config = dict(
    num_labels=16,
    init='trunc_normal_002',
    grad_clip=1.0,
)
Rows from block 6, named by matrix and row number. Each number is 128 + 32 x the weight over its row's rms, rounded and kept within 0 to 255. All counts start at 0. After the name is the row's rms in percent of the matrix's.
# conv: 3x3 conv (model.blocks.6.conv.weight, 112x112x3x3), inputs 32-39, a 3x3 kernel for each
conv.5 100 [112 108 111 123 121 112 124 116  90 145 155 177 129 139 152  67  60  83 135 102 148 131  94  92 160 122  98 112 142 139  86 121 136 141 126 102 155 149 135 169 160 137 111  82   9 107  95  76 155 136 127 113  99  99 102 128 125 117 130 119  82  98 125 173 184 149 154 159 148  71  99 113]
conv.6 099 [151 138 156  79  87  96 158 156 117 135 157 153 147 158 149 141 150 139 113 100  82 129 152 111  95 149 125 136 156 135 115  87  73 120 125 143  37  19  61  62  83 132  89  84  96 124 144 121 101  75  61  86  60  67 126 149 168 102 147 130  77  90 116 110  92 119 171 147 167 143 143 160]
conv.7 101 [128 141 146 103 109  99 199 163 144  94  93  84  80  70  73  96  81  79 133 119 142 130 112  99 150 134 116 125  98  92  77  85  70 185 178 161 109 127 138 150 180 177 131 155 170  80 102 119 133 141 114 183 179 150 124 130 103 113  99  96 169 186 174 144 148 144 101 118 164 132 132 139]
conv.8 099 [154 156 164 107 113 121  82 100 138 136 101 101 118 113 128 125 132 137 187 203 142 158 133 187 155 123 104 125 155 177 147 118 128 154 142 135 114 128 134 129 121 118 115 124 122 158 153 164  96  91 112  84  94 109 118 112 108 137 146 136 131 127 145 107  82 127 116 126 144 132 137 134]
conv.9 100 [161 138 124 136 145 111 122 149 140 158 168 170 170 151 114 155 127 107 103 155 174 127 131 141 134 123 107  83  93 105  78 105 168 132 143 176 156 108 108 163 129 124 205 174 164 117  97  79 159 168 174 106 113 144  76 101 101  90  95 146 106  67  92 117 134 116 173 164 116 179 129  94]
conv.10 101 [ 94  84  98 144 104 120 205 173 173 112 138 162 114 109 107 143 160 184 200 154  98 136 139 148 138 150 147 104 113 132 105 120 150 157 117 109 109 110 125 150 175 192 138 146 146  69  82 113  93  91 106 111 108 135 123 126  79 132 106 123  91 136 155 155 125 149 153 137 155 165 166 177]
conv.11 097 [127 143 170  57 114 157 152 166 155 140 154 160 148 147 130 138 142 147 158 107 138 165 135  91 138 117 108 108 114 113  85  87  84 131 139 132 128 133 111 160 148 100 167 170 161  91  98 110 120 110 151 108  98  89 162 116 118 130 105  78  97  83  68  62  80  84 144 138 128 129 160 165]
conv.12 099 [ 90  98  89 116 120 117 155 165 144 139  98  94 109  97  77 105 129 134 150 172 160 142 177 135 132 160 131 120 154 144  77 104  90 150 132  92 102 135 144  94 102  83 122 131 142 128 128 111 140 138  97 143 138 110  72 124 129 100 123 107 138 157  97 163 156 119  93 146 109 113 139 127]
conv.13 101 [167 151 133 143 168 170 179 177 188 157 150 139  97 108 108  98 100 117  90  75  95  79  95 109 100  92 106 156 160 160 145 137 130 121 110 107 113 111  88 137 144 142 141 154 169 195 202 199 158 163 155 123 122 123  64  79  86  91 102 108 136 138 135 143 149 178 172 163 169 171 155 153]
conv.14 100 [ 72 125 154 147 161 133  49  81  81  39  46  50  94  77  51  39  49  59 112 127 171 128 147 141 197 149 144 137 157 142  97  53  77 117  79 106 115 120 111 114 139 134 156 175 158  54   0  46  94  64  76 152 131 143 143 137 115 155 147 142 108 145 112 110 136 151 118 131 137 132  96  94]
conv.15 097 [148 158 151 148 153 146 142 129 127 138 120  99 120  90  71  86  82  80 124 181 174 137 120 111 127 114 100 173 173 167 142 120 118 163 164 149 141 133 155 123 107  98 128 120 127 163 156 171 153 165 185 164 166 166 146 154 175 135 135 156 128 124 141 140 128 129 191 176 160 181 160 148]
conv.16 100 [108 125 104 108 130 148 122 126 138  82  79  81  83  93  97 140 130 119 164 172 147 124  98 101 103 132 130 191 176 160 156 165 171 126 131 141 126  95  79 154 140 145 114 134 154 132 118 136 137 141 143 125 136 173  96 141 146 142 161 148  83  84  41  85  92  80 146 133 102 129 111 101]
conv.17 100 [170 151 107 172 165 163 152 144 102 108 139 156 108 105 106 123  97  68 151 166 154 125 157 180 196 168 195 180 145 129 134 136 151 155 149 140 153 131 111  89  90 118 145 139 136 118 112 115 105  98 105 137 111 113 177 143 108 121 131 133 148 194 162 126 121 144 118 148 187 150 148 148]
conv.18 098 [186 158 123 123 120 138 131 125 137  80  44  60  97  80  71  53  69  90 119 125 130 139 152 155 139 138 166 158 150 144 145 142 155  88  54  54 134 116  95 101 110  93 134 139 129 168 171 150 114 127 117  90  97 127 136 129 122 145 147 153 134 106 100 100 117 121 127 126 105  97 108 125]
conv.19 100 [124 123 133 158 159 143 140 139 138  49  81  88 139 165 179 141 155 129  87 126 139 112 134 129 124 105 100 150 142 128 124 144 121 165 149 111 121 119 143 113  67  62 120 104 122 130 126 117 158 152 118 122 123 134  86 141 150  82 136 173 103 108  77  91 101  99 132 122  88 189 166 100]
conv.20 099 [ 93 142 125 109 114 117 160 152 139  68  83  89 136 147 132  71 106 108 119 178 157 120 150 115  97 133 106 130 132 125 105 133 143 138 183 202 108  99  86 123 107 112 111 113 134 108 133 122  76  83  79 125 124 101 103 131  79  80 112  72  66  78 113 118 133 141 112 134 150 162 159 159]
conv.21 101 [103 106 124 127 142 129 170 164 145 113 120 105 101  97  87 130 124 115 112 161 135 121 140 164 124 144 173 127 131 148 130 153 155  85 137 153 116 126 118  99 124 114 154 137 116  99 108 122 108 130 141 109  84  93 105  81  50 177 165 107 174 218 225  87 128 170 139 159 181 128 154 180]
conv.22 101 [112 109 101 172 186 189 172 154 163 105  89  79 119 124 140 122 100  84 141 112 117 154 175 185 143 125 133 158 172 155 135 145 129 135 159 157 145 102  82 127  89  88 121 129 112 136 125 111 123 120 113  22  30  72 116 127 130 122 130 134 112 138 131  83  83 108  82 101 127 131 165 172]
conv.23 102 [135 141 137 131 152 142 140 170 183 111 120 131 131 128 111 144 145 168 132 104  99  78 101 103 156 135 135 130 118 118 168 186 171 128 145 159 101 112 102 128 119  92 122 140 148 107  53  58  91 101 114 118 116 113 136 108  71 136 141 142 132 131 140 104 131 130 106 119 117 100 110 134]
conv.24 099 [128 128 130  97  99  92 117 145 155 167 175 166 152 153 132 115 140 132  85 117  94  88 143 165 145 158 105 110 153 127  96 108 109 103 148 174  77  71  94  70  81 135 163 130 117 136 143 164 110 115 112 124 146 158 113 101 111 144 123 104 180 155 143 145 142 117 158 137 143 166 151 158]
conv.25 100 [168 178 174 105 126 123 136 125 133 128 140 143 141 146 143 104 123 140 125 139 134 104 121 138 129 129 159 104 136 150 126 142 142 109 142 181 103  80  85 112 111 123 141 154 158 178 151 137 176 173 170 166 136 126 101 137 170 141 150 153  52 106 119 124 110 117 133 148 154 154 147 141]
conv.26 098 [149 146 145 188 198 182 165 160 156  99 112 122 139 163 167 126 154 145 136 150 107 103 163 181 131 202 227  91  85 112  79 101 155 137 137 162 148 141 134  93  65  74 107 122 145 127 112 153 101 113 169 108  96  86  48  71 104 152 127 123 176 176 152 131 129  96 165 175 150 115 156 171]
conv.27 100 [109 125 115 152 137 131 125 120 122 128 145 147 118  85  72  61  76 105 175 167 161  87 137 124 146 136 110 114 117 109  73 108 167 169 174 178  96  91 115 160 170 176 145 126 146  91 110 146 114 100 104 133 113 104 140 139 109 160 154 141 157 172 124 154 160 158 174 194 189 166 130 129]
conv.28 102 [158 138 129  83  94  93 143 137 137  99 105 100 142 130 100 135 132 110 108 158 122 172 183 186  62  59  89 158 160 160 120 104 127  49  78 107 120 111 118  75  60  54 192 185 195 120 133 166 117 108 116 163 161 152 116  75  52 184 160 160 106 104 139 109  98 126 125 129 127 138 138 123]
conv.29 103 [138 147 164 166 118  97 115 114 110  79  87  93 155 168 168 181 157 149 116 123 123 172 154 140  74  92  80  77 112 114 118 145 141 139 146 169 125 136 125 111  92  94 139 128 136  82  78  90 104 114 101 122 146 122 153 158 158 119 125 146  74  70  55 104 100  91 178 174 145 166 180 172]
conv.30 101 [163 123  83 164 161 134 131 137 152 119 109 111  99 135 158 118 128 149 140 152 142  57 158  97  93 130  91 106  97 110 138 117 114 112 152 197 167 134 121 158 135 100 217 130  62 125 107  75 139 135 120 151 128 120 111 158 208 192 192 162 156  99  59 163 131  93 141 113  79 121 146 135]
conv.31 100 [169 194 185 170 165 142 124 149 161 108 126 124 112 115 122  80  93 106  90 113 126 129 125 132 122 116 109  95 101 125 100 117 132 104 125 134 151 156 167 115  78  62 112 114 112  81  73  88  41  27  43  72  55  72  67  58 104 119 107 147 119  90  92 114 153 165  87 107 125  60 102 145]
conv.32 098 [106 104 123 103  72  85  41  40  44  93 106  93 121 121 110 120 115 109 187 145 117 103 114 137  87 127 110 125 147 141 128 148 153 108 113 107 155 156 164  71  65  76  80  93  68 151 151 120 142 135 113  49  67 117 171 164 107 168 152 148  62  59  60 112 114  88 121 113 115 138 114 118]
conv.33 100 [173 171 181 149 155 160 118 171 201 117 116  81 143 127  95 112 105 105 130 117  85 139 138 170 105 145 163 166 162 160 113  89  90 113 108 122  87 109 130  68 113 153 114 125 150 143 130 134  96  88  50  99 117  75 159 159 124 126 150 106  32  95  90 144 139 103 110 108 129  83  97  95]
conv.34 101 [100  97  98 131 126 131 161 145 140  95 108 110 107  86  90 116  99  85 110  93 108  95 106 132 156 154 182  57  73 105  78  71 119 161 153 143 126 111 119 106 102 171 171 148 185 126 101  79 163 124 105 122 118 137  94  82  73  97 106 113 106 143 150  93  86 104 168 134 148 116  99 102]
conv.35 102 [118 114 100 166 147 109 149 134 150 100 106  98 116 119 117 147 136 130 121 128 146  86  95  74 160 153 121 130 153 165 104 141 128 162 159 168 125  96  94  70  70  85 133 138 111 121  89  76  99 121 132 141 130  99 110 143 176 122 117 144  97 116 111 112 100 117 148 144 116 169 211 200]
conv.36 097 [ 92  96 102 122 117 127 145 138 132 167 159 143 166 160 157 132 155 153  52  92  72 122 114  89 133 139  87 146 164 145 142 129 160 199 156 137  70  95 138 103 101 125 157 150 151 129 125 116 159 144 152  92 104 130 115 142 150  80  95  78 168 145 108 135 142 121 136 154 115 124 142  84]
conv.37 101 [171 163 158 163 171 138 126 113  95  41  43  50   3  22  43  99  79  78 108  90  74 117 101  74 129 103 100 151 163 183 107  77  71 112 105 132 102 101  87 180 175 161 165 148 150  89  78  72 106  97  78  38  79  40 182 176 163 144 113 101 112 125  86 151 149 141 112 109 105 156 152 150]
conv.38 097 [160 179 143 103 104 120 119 126 146 122 105 115 137 146 126 154 164 144 109 124  86 171 167 160 161 167 148 134  90 137 150 127 145 145 151 154 100 101 132 143 135 105 147 158 125 131 127 110  87  76  93 164 127 137 139  88  54 204 111  50 197 144 109  77 107 124  80 120 110 116 129 117]
conv.39 102 [110 127  85 112  78  65  93  71  67 164 165 153 158 159 162 124  96 111 174 147 111 158 162 148 138 165 185 142 138 150  71 118 144  96 104 132 106 101  86 122 134 148 111 102 104 124 107 117 124 125 121  54  94  75 148 148 156 110 130 101 150 153 138 126 118 132 135 145 177  88  88  74]
conv.40 101 [ 78  73  66 106 105  91  70  42  56 109 112 121 132 128 129 139 145 146 149 143 137 123 133 179 111 149 166 102 121 123  72  94  95  64  93  87 117 127 146  92  61  56 150 117 124 112 112 121 140 152 115 119 108 109  82 127 131  89 126 131 121  93  75  98 128 111 171 139 103 133 108 101]
conv.41 100 [100 107 102  96 103  85  77 120 127 156 157 164 172 169 166 129 142 157 124 161 144 119 146 126  43 108 137 139 178 188 103 138 161 167 154 157  59  92 115 112 135 141  84  93 106 157 159 182 120  83  92  82  81  78 146 114  73 112 139 149 153 149 115 120 121 128 158 158 152  96 101 126]
conv.42 100 [ 71 100 118  61  98 150 121 128 152 107 104  97 110  86  70 157 147 104 213 193 183  80 151 152  75 121 193 111  99 119 101 130 128  91 130 165 118 137 100 128 117  96 154 157 141  55  32  42  94 118 143 118 119  83 158 123  72 150 136 120  99 121 130 118 136 137 155 148 122 175 169 166]
conv.43 099 [127 150 137  40  38  75 151 150 154 164 151 150 121 117 128 162 150 137 119  94  90 124 114 162  72  85  94 131 116  99  91  95 108 140 126 138 176 163 173 129 126 128 134 142 165  97  97 103  67  88 111 126 120 138 108 108 119 101 116 108  17  65  81 110  91 116 142 151 152 128 118 106]
conv.44 099 [170 178 152 158 156 103  82 132 126 121  99  93  90  80  65 162 175 180 121 163 209 123 148 153 156 123 121 155 142 142 126 133 129 131 122 119 133 147 100 145 175 151 124 147 175 195 160 132 120 149 126 149 150 120 113 158 165 150 134  66 174 170 120 113 145 139 127 138 135 108 103 115]
conv.45 101 [153 185 205  87  83 110  80 102 107  74  61  72  77  66  60 121  99 111 117 122 136 131 144 125 121 135 146 103 124 168 119 126 148  36  26  64 112 116 135 108 108 100 161 137 102 147 116  90 123 116 106 151 127 110 120 130 147 140 129 116 118 121 103 121 127 137 174 144 134 148 125  96]
conv.46 098 [145 122 125 142 114  90 131 153 181 107  74  54 120  98  81 129 126 135 125 145 111 135 125 123 138 107  66 140 170 165 160 135 113 158 128 133 158 156 157 108 105 135 120 113 105 115 110 101 130 151 163 165 157 168 114 124 102 136 141 138 151 118  90 188 165 144 146 141 124 164 110 111]
conv.47 098 [154 146 130 118 112  93 126 127 109  94 112 116 137 142 140 128 130 129 113 176 151  72  93  82  99 133 104  81 111 108 142 155 132 213 199 159 148 144 140 157 144 142 155 144 149 116 118 157 129 149 161 137 118 121  90 122 110  95 107 113 173 159 135  77  79  96 130 138 140 123 122 128]
conv.48 102 [ 93 106 106  98 113 105 102  96  93 149 173 178  84 109 115  94  89  90 135 155 168  84 156 178 141 178 141 121 103 106 151 144 140 106 147 160 149 141 129 108  95  87 117  86  62 139 135 141  56  82 114 105 129 120 167 142 159 185 151 136 171 136 132 156 151 155  99 111 135 182 190 186]
conv.49 101 [158 145 114 131 114 107  55  57  71  62  70  94  87 105  99  68  83  95 178 156  67 109  64  45 153 142  93 116 135 120  71 111 133 112  83  61 106 110 125 112 127 137 129 130 135 128 122  99 136 150 151 130 108 116 160 145 121 157 145 134 202 165 149  99 131 109 109 123 129  91 135 149]
conv.50 099 [107 134  99 102 110 115 175 172 169  61  92 116  63  89  98  93 101  98 119 118 112 145 115 163 139 151 162  69  79  97  91 115 133 145  96  79  97 105  96 168 174 168 162 168 178 156 165 178 123 108  68  64  60  66 113 133  94 113 121  83 147 168 173  86 106 114 114 138 143  74 121 161]
conv.51 098 [ 95  96  80 159 130  76 132 137 110 147 154 135 122 123 116 115 117 116 149 166 173 175 147  94 136  83  74 141 131 118 119 113  92 128 121 104  80  62  74 199 164 143 197 183 170 146 149 161 133 127 138 110  69  50  53 113 154 132 170 140  93 120 156 129 145 160 145 129  76  89 107  98]
conv.52 098 [ 51 101 131 113 150 159 163 155 110 129 128 117  96  67  71 128  97 102 121 175 217 113 137 150 132 160 138 145 125 147 143 150 148 158 161 119 130 130 134 125 130 166 165 176 206  97  77 106 132 147 175 181 170 162 106 109 113 123 131 113 112 127 112 125 148 178 132 150 164 145 157 151]
conv.53 101 [106  82  96 143 145 128 135 120 109  70  59  27 112  87  62 111  83  79 146 126 103 102 156 141  80 123  88 156 136 109 147 152 133  92  98 126 168 129 148 157 143 137 176 171 149 155 105  86 118  99  96  25  80 130 133 136 116 129 152 158 101  76  60  32  45  24  92  89  76  72  91  76]
conv.54 100 [186 185 145 178 207 192 130 165 154 122 133 165 121 108 105 157 140 134 112 142 121 165 177 153 181 166 156 202 187 151 175 180 160 129 133 130 113  93  87 145 159 127 119 139 131 120 116 113 164 167 148 165 158 147 148 165 140 143 165 152 128 174 161 132 130 152  91  99 102 147 136 116]
conv.55 102 [102  94 110 119  87  90 150 154 166 138 142 151  82  94 105 102  76  69 140 105 117 147 138 155 199 115 121 103  87 110 106 105 120 137 116 140  88  81  85  80 117 133 115 132 147 159 171 165 167 159 159 138 139 131 151 147 115 174 153 126 121 146 166 160 150 142  91  88  65  97  92  99]
conv.56 101 [136 143 121 123 111  58  57  63  72 107 109 112 151 136 116 137 146 157 110  93 118 115  92  97  56  77 111  99 106 118 121 128 126 130 112  89 124 130 121 129 114 107  72 100 102 151 150 151 156 137 127 112 118 106  98 115  90 153 168 157 171 170 147 186 157 138 157 146 129 165 133 126]
conv.57 100 [131 144 131 125 159 163  91  62  81  87  93 126  86  65  60 145 143 124 186 169 154 121 148 141 142 139 131 104 137 137  97 111 146 100 124 179 164 172 151 114 117 120  87  79  97 116 147 154 120 124  89 143 151 129 123 150 164 134 163 161  98 134 162 110 147 137  82 132 166  81 111 161]
conv.58 100 [132  88  73 118 103  93  58  49  51 101 127 137 114 123 123 101 105  95 116  95 119  67 115 166 127 143 177  89  96  73 113 137 155 153 198 197 163 122 114 175 131 125 124 138 153 127 131 135 148 164 162  89 109 111 119 125 116  67 120 107 143 157 186 155 142 156 146 123 128 147 145 165]
conv.59 098 [164 142 133 169 129  99 130  93  96 118 116 115 144 146 144 132 134 116 170 145 146 128 121 158 187 162 146 132 132 128 125 113  99 150 127 108 121 108 127 142 122 127  80  76 104 109 100 110 160 152 147 156 151 152 118 154 175 104 145 126 138 146 131 119  94  77 137 103  94 144 100  89]
conv.60 100 [146 167 170 140 114 160 106 113 129 134 152 128 153 176 183  54  97 126 181 185 184 125 132 107 105 128 170 149 125 143  82  70  40  90  78  74 112 111 100 174 156 137 152 126 140 148 148 149 148 125 104  84  99 113 136 163 214 106 134 113  99 126 143 178 138 142 132 124 127 133 111 112]
conv.61 102 [106 108  99 158 168 171  75  88 111 112 112  95  59  51  49  64  60  75 174 162 160 135 151 136 102 173 159  76  63  58 128 139 122 116 113  79 141 131 131 170 177 180  98  81 115  73  89 139 123 115  97  96 117 138 163 161 130 143 159 126 138 116 112 147 165 184 185 160 131  88 110 131]
conv.62 098 [141 167 151 131 124 113 188 153 119  64  60  65 125 136 150  43  54  47 149 167 165 171 200 191 168 164 125 135 146 165 146 143 159 146 157 169  98 121 122 154 162 145 142 117 108 157 139 137 131 151 150 194 185 138 107 131 109 105 123 112 113 152 167 149 155 138 156 160 159 120 120 112]
conv.63 100 [113 118 113  68  58  99  77  80  77 112 120 118  99 113 120  90 100 109 103 137 150  83 127 185  89 111 149  98 104 106 109 112 104  97 116 125 156 134 116 124 116 139 115 127 144 100 109 146 149 110 103  60  50  73 157 162 165 113 141 135 151 162 151 149 152 149 186 172 151  99  75  86]
conv.64 099 [143 166 149 121 132 119 153 170 167 102 112 140  61  78 105 122 138 137 135  86  83 148 163 153  81 104 113 181 173 158 130 120 135 182 187 172 180 184 156 118 140 126 144 152 144  74  93  72 131 134 144 174 187 167 111 108 123 124 110 128 135 110  99  78  94  91 131 147 161 158 158 180]
conv.65 102 [160 144 111 127  76  59 115 127 106  87  92  77 121 122 108 147 149 125 175 192 143  97 129 140 147 158 147 136 121 126 109 118 130 111 105  87 154 124  78 125 147 133 165 170 160 132 159 169 109 117 111 152 163 165 105 129  99 127 140 107 135 126 135 155 149 152 153 139 155  87  72  97]
conv.66 100 [165 140 128 169 140 126 171 153 150  76  80  89 123 147 159 111 112 152 128 131 112 162 188 181  73 119  95 172 178 144 165 132  98 139 143 153 152 140 113 115  81  50 124 139 129 180 164 160 182 165 159 130 102  83 108 124 176 110 109  92 160 184 179 189 182 153 115 111  99  86  89  92]
conv.67 100 [ 67  70 118 119 123 159 183 176 172 108  94  69 109 102  97  94  96 101  89 107 100  94  39  76 215 177 150 170 142 134 142 123 144 103  66 104 100 101  99 119 149 168 152 159 157 123 156 138 133 163 159 124 144 156 111 115  98 134 125 129 178 144 154  55  69  86 119 115 104  98  83  67]
conv.68 100 [ 72 103 137 125 117 134  97  98 112 143 151 138 148 145 124 125 132 133 120 140 139 112 151 119 163 177 154  36  45  43 115  88 111 183 158 137 135 156 147 125 131 127  83  85 102 129 135 156 157 157 159 122 121 137 121 107 113 103  98 136  93 108 119 118 108 128 126 125 139 111  94  93]
conv.69 100 [127  89 100 106  74  78 124 135 131 123 122 124  94 101  98 128 133 153 176 162 156 115 128 130 113 127 199 154 118  96 187 162 126 144 175 175  87  84 103 127 133 152 153 152 148 115  89  89 141 157 143 100  71  27 151 171 171 126 115 110  90 128 162 152 126 125  84  80  69  92 109  91]
conv.70 096 [137 203 194  76 117 129 103  97 105 122 103  73 114  99  86 137 135 113 182 233 196  87 166 181  90 111 113 100 116 115 127 155 159 130 128 121  92 135 140 130 123 107  52  54 105 134 126 103  71 119 145 106 152 176 113  96  80  79 115 111 175 199 178  99 118 128 134 128 130  96 113 125]
conv.71 099 [129 108 141 126 125 157 138 145 144 106 117 123 161 140 115 146 153 143  99 105 121  78  56  79 136 141 149  95 131 130 104 118 134 134 149 169 116 126 124 112  98  94  93  79  75 122 111 133 145 140 125 109 107 101 115 103 132 122 121 136  36  22  22  93  89 135 133 105 134 128 124 113]
conv.72 097 [ 88  45  70 147 154 121 126 156 182 162 197 185 135 150 130 143 141 137 125 124 132 188 207 189 116 152 118 111 111 127 101  80  71 124 121  82 131 117  86 139  83  64 192 139 134  83  96  95 131 104  99 144 144 135 114 105 116 104  86 102 145 167 188 146 128 123 123  88  78 127 112 124]
conv.73 100 [154 171 165 119 149 158 123  80  83 142  99  89 141 121 135 141  91  99  91 117 128  89 123 103 108 171 166 158 142 162 105 123 134 127 145 118 122 111  88 127 161 154 154 132 100 149 172 149 128 118 128 105 101  97 142 127 109 159 157 133 134 105  56  83 119 128 121 128 108  95  95  78]
conv.74 103 [115 101  88  77  51  23 141 159 154 175 172 171 148 135 148  92  88  86 112 139 116 130 149 153 142 121 113 131 117  92 131  99  99 186 118  84 186 159 148  91 131 165  60  83 108 107 123 138 132 158 152 116 132 138 194 158  98 162 149 141 133 120 151 131 134 124 121  90  92 107 118 146]
conv.75 099 [165 131 107 110  99 128 122 113 125 159 140 146 156 137 119 171 158 138  99 121 116 146  95  79 169 144 137 171 164 183 183 160 140 124 147 139 153 143 140 125 147 191 125 122 158 178 156 135 178 150 128 148 119  93 162 148 140 145 150 137 159 209 206 172 162 192 148 130 132 180 172 147]
conv.76 101 [147 145 143 161 168 161 163 174 161 130 119 110  90  88 101 114 120 121  58 116 130 129 143 141 142 142 141  51  65  74  33  51  60  63  86  82 160 162 155 146 139 139 112 119 130 126 115 119  87 111 117  65  87  97  78 104  87 157 172 153 160 159 173 121 121 151 127 132 154 188 189 195]
conv.77 101 [105 124 156  97 115 135  89  89 103 159 163 158 101 129 125 131 134 118 124  97 109 166 175  68 175 185 168 122 152 144 117 115 135 155 104  96  87 135 157 103 142 167  90 139 183  67  91 102  86  96 121 137 142 169 114 172 100 164 169  89 165 171 114 102  77 141 112  99 153  78  78 112]
conv.78 099 [ 40  24  28 139 117 106  90  83  90 136 158 159 118 132 143 155 147 142 194 130 170 129 123 159 134 158 154 143 109  87 115 106  95 139 119 121 142 138 166 114  95  85 126 106 120 103  91 120 135 118  96 149 130 120 181 160 124 167 163 162  92  85  93 125 120 107 142 109  84 112 114 119]
conv.79 102 [128 133 105 122 116 117 139 132 127 115 127 138 112 140 149 117 139 153  81  85 110 117 146 121 160 142 126 118 143 117  85 109  68 111 127  70 164 124  98 128 122 159 139 155 194 133 124  86 135 129 106 141 148 127 126 157 100 120 109 121 125 129 149  53  76  55 125 145 119 125 167 148]
conv.80 101 [153 178 184 125 105  84 133 154 142 151 163 171  99 125 130 157 178 177 126 161 166 114 143 170 125  97  74  48  52  75 122 145 175 128 167 171 110 115 132 111 131 141 121 142 138 178 169 149 195 163 108 151 146 121  90 127 124 121 131  96 120 137 136  63  84 116  85 119 161  78 119 160]
conv.81 101 [ 90 108 131 131  96 123  93  92  84 118 130 144  93 102 122 105 129 153 194 167 135 127 151 156 140 154 155  88  74  90 140 143 139 126 148 142 107  99 109  83  93  88 104 134 129 129  96  90  97  88 123  42  85 153 102  62  63 131 121 147 123 153 123 127 104 103 142 114 137 181 194 215]
conv.82 101 [141 141 145 107  70  78 103 113 125 128 126 111 113 136 135 162 167 163  91 156 196 138 144 186 113 127 135 162 181 174 125 149 158  97 143 156 141 144 122  92  96 107  34  15  42 125 105  91 129 132 163 116 144 161 134 111  82 111 152 156 131 143 107 180 151 118 108 109 101  80  78 100]
conv.83 100 [118 151 164 153 137 122  65  85  94 103 106 124 126 135 121 119 117 104 145 119 140 139 184 173 162 160 148 159 157 142 135 161 182 152 121 103 106  97 116  92 110 136  86 104 136 170 152 128 159 128 118 125 142 145 118 128 135  87 121 121  92 138 142 122 128 161 145 132 109 156 149 155]
conv.84 099 [127 149 163 106 111  99 145 152 141 122 118 111 141 141 145 129 110  97 162 123 115 105 127 120 128  90 109  95  97  91 129 122 118 127 160 167 116 130 145 144 155 169  95  96 111  95 105 100 117 141 130 147 173 161 167 172 163 178 210 209 141 134 123  93  95 128 130 146 156 110  93  86]
conv.85 099 [117 113 119 136 161 150 149 165 154  59  82  89 131 155 154 149 153 148 147 108  87 169 154 153 134 158 188 140 165 169 153 164 137 163 151 128 134 118 124 107  81  84  86  87 105  90  84  76 116 145 150 130 120  90 139 153 179 135 162 160 161 147 150 149 121 107 145 137 112 162 189 182]
conv.86 099 [124  97  87 129 113 153 133 114 141  99 120 116 146 144 139 134 147 148  92 109  73  49 124 145  80 124 157 108 113  52 158 150 110 100 138 122 123 140 158  73  84 123  41  51 106 115 114 136  97 105 131 107 136 117 164 137 122  88 125 112 133 170 115 153 153 146 133 121 111 154 121 159]
conv.87 099 [100  95  69 167 158 131 128 106 112 144 137 143 136 121 118 107  95  88  97 119 138 110 133 116 162 154 152  93 107 101 150 134 128 187 170 154  54  64  73 108 120 113  50  72  98 156 167 182 127 114  98 145 154 147  98 105  72 109 142 131 108 120 118 108 101 106  93 103 112 156 166 164]
conv.88 102 [ 78 115 139 109  98  81 112 121 148 148 144 146 137 146 150 109 117 132 120 121 136 148 160 147 127 152 163 155 145 137 115 127 136 131 137 137 111 119 113  82  62  78  96  53  71 150 128 102 126 137 139 149 183 193 148 128 130 141 139 113 120 128 116 109  97  87 154 133 122 172 171 154]
conv.89 102 [138 170 182  91 100 112 111 154 174 130 137 134 152 119  93 100 102 136 114 111  61 125 155 108 143 148 136 119 121 123 183 173 168 163 140 105  92  75  56  52  36  43  49  76 106 102 145 163 105 104  98  57  92  91 127 139 142 186 185 168  71  97  77 117 113 120 129 126 148 124 121  98]
conv.90 098 [149 141 150 124 129 140 103 102 124 130 124 124 118 116 116  92 112  98 181 185 125 121 160 141  86 126  81 129 121 139 138 139 125 167 144 103 119 126 121 114 137 133  74 102 119 117 113 118 140 155 132 122 146 128 126 127 110 134 156 149 129 137 145 113 117 126 157 147 143 124 129 133]
conv.91 103 [136 137 139 127 110  79  68  55  19 160 150 137 140 140 137  70  83  81 144 140 186 105  92 130 114 109 122  89  87  94 110  84 104  98  80  91  84  86 108  94 109 127 114  90  89 143 138 134 135 125 129 115 107  99 137 127 122 136 115 121 146 143 135 102 102 112 101  94  89  68  81  77]
conv.92 100 [106 112 127  96 129 138 133 136 142 157 157 147 113 122 118  52  56  54  22  85 114  97 114 101 174 195 154 109 127 122 114 128 127 173 161 122 107 111 121 147 137 142  64 121 135  53  52  60 103  91 118  72  72  61  66 112  98 131 119 116  96 141 128  71  88  90 130 136 135 103 100 127]
conv.93 101 [ 67  99 111 193 169 153  90 106 102 106  88  96  86  82  89  62  86 102 147 148 160  96  92  86 132 124 132 200 196 243  95 135 180 108 103 119 144 179 150 163 139 108  86  69  57 143 172 182 138 153 144 119 131 138 166 121 141 113  93 125 127 101 104 145 159 143 149 136 128 137 137 134]
conv.94 100 [141 141 160 155 177 172  86 109 149 141 129 112 127 121 122 154 146 129 147 118 130 150 123 114 169 145 181 119 102 123 175 161 158 155 143 141  89  85  73  94  78  95  88 115 135 150 136 124 108  86  99 131 127 133 115 112 137 102 113 159  74  97 110 182 167 152 142 122 110 152 136 138]
conv.95 102 [126  72  63  67  57  99 107  94 125 112 122 123 126 131 111 130 143 136 113  89 118  80 128 162  67 118 144  83 108 123  82 108 137 144 145 133 110 104 136 117 128 129  57  39  47 169 158 142  91 107 122  46  29  59 129 121 116 151 138 114  70  73  65 112 133  84 100 124 118 109 134 127]
conv.96 100 [126 136  89  94  66  47 116 108 135 133 120 110 133 148 122  95  46   0 169 162 162  77 134 159 125 217 243 100 114 117 113 129 136 105 128 177  84 100  83 123 134 145 103  99  68 168 148 112 171 136 116 140 137 150 116 134 180  59 133 113  68 116 118 119  70  73 135 104 131 167 139 133]
conv.97 105 [131 122 125 164 163 166 136 122 123 149 139 136 152 133 115 154 167 163 106  84 109  99 104  94 136 121  85 128 136 144 145 137 136 140 111  92 100 126 123 155 155 153 143 125 131 109 106 115 130 124 117  94 124 137 136 133 119 132 135 141 145 177 168 173 157 172 166 148 154 173 156 153]
conv.98 101 [ 67  77 122 138 145 157 100 128 114 139 119 123 117  89  89  87  97 126 106  96 140 142 116 150 123 123 132  93  84  98 113 119 125 159 161 137  38  45  80 119 164 147 161 164 142 146 169 177 185 183 176  76  71  71 107  80  82 109  88  87 126 113 121 100 101 112 113 147 146 128 156 149]
conv.99 101 [ 68  90  73 133 134 133 121 124 115 101  92  89  83  99 101 109 136 137 180 145 161 129 129 147 121 144 184 123 115 110 131 129  99 173 179 157 129 143 151 168 148 127 111 141 149 166 114  83  84  77  58 136 146 130  77  95 108  99 153 138 123 136 152 125 140 161 182 171 178  40  87 116]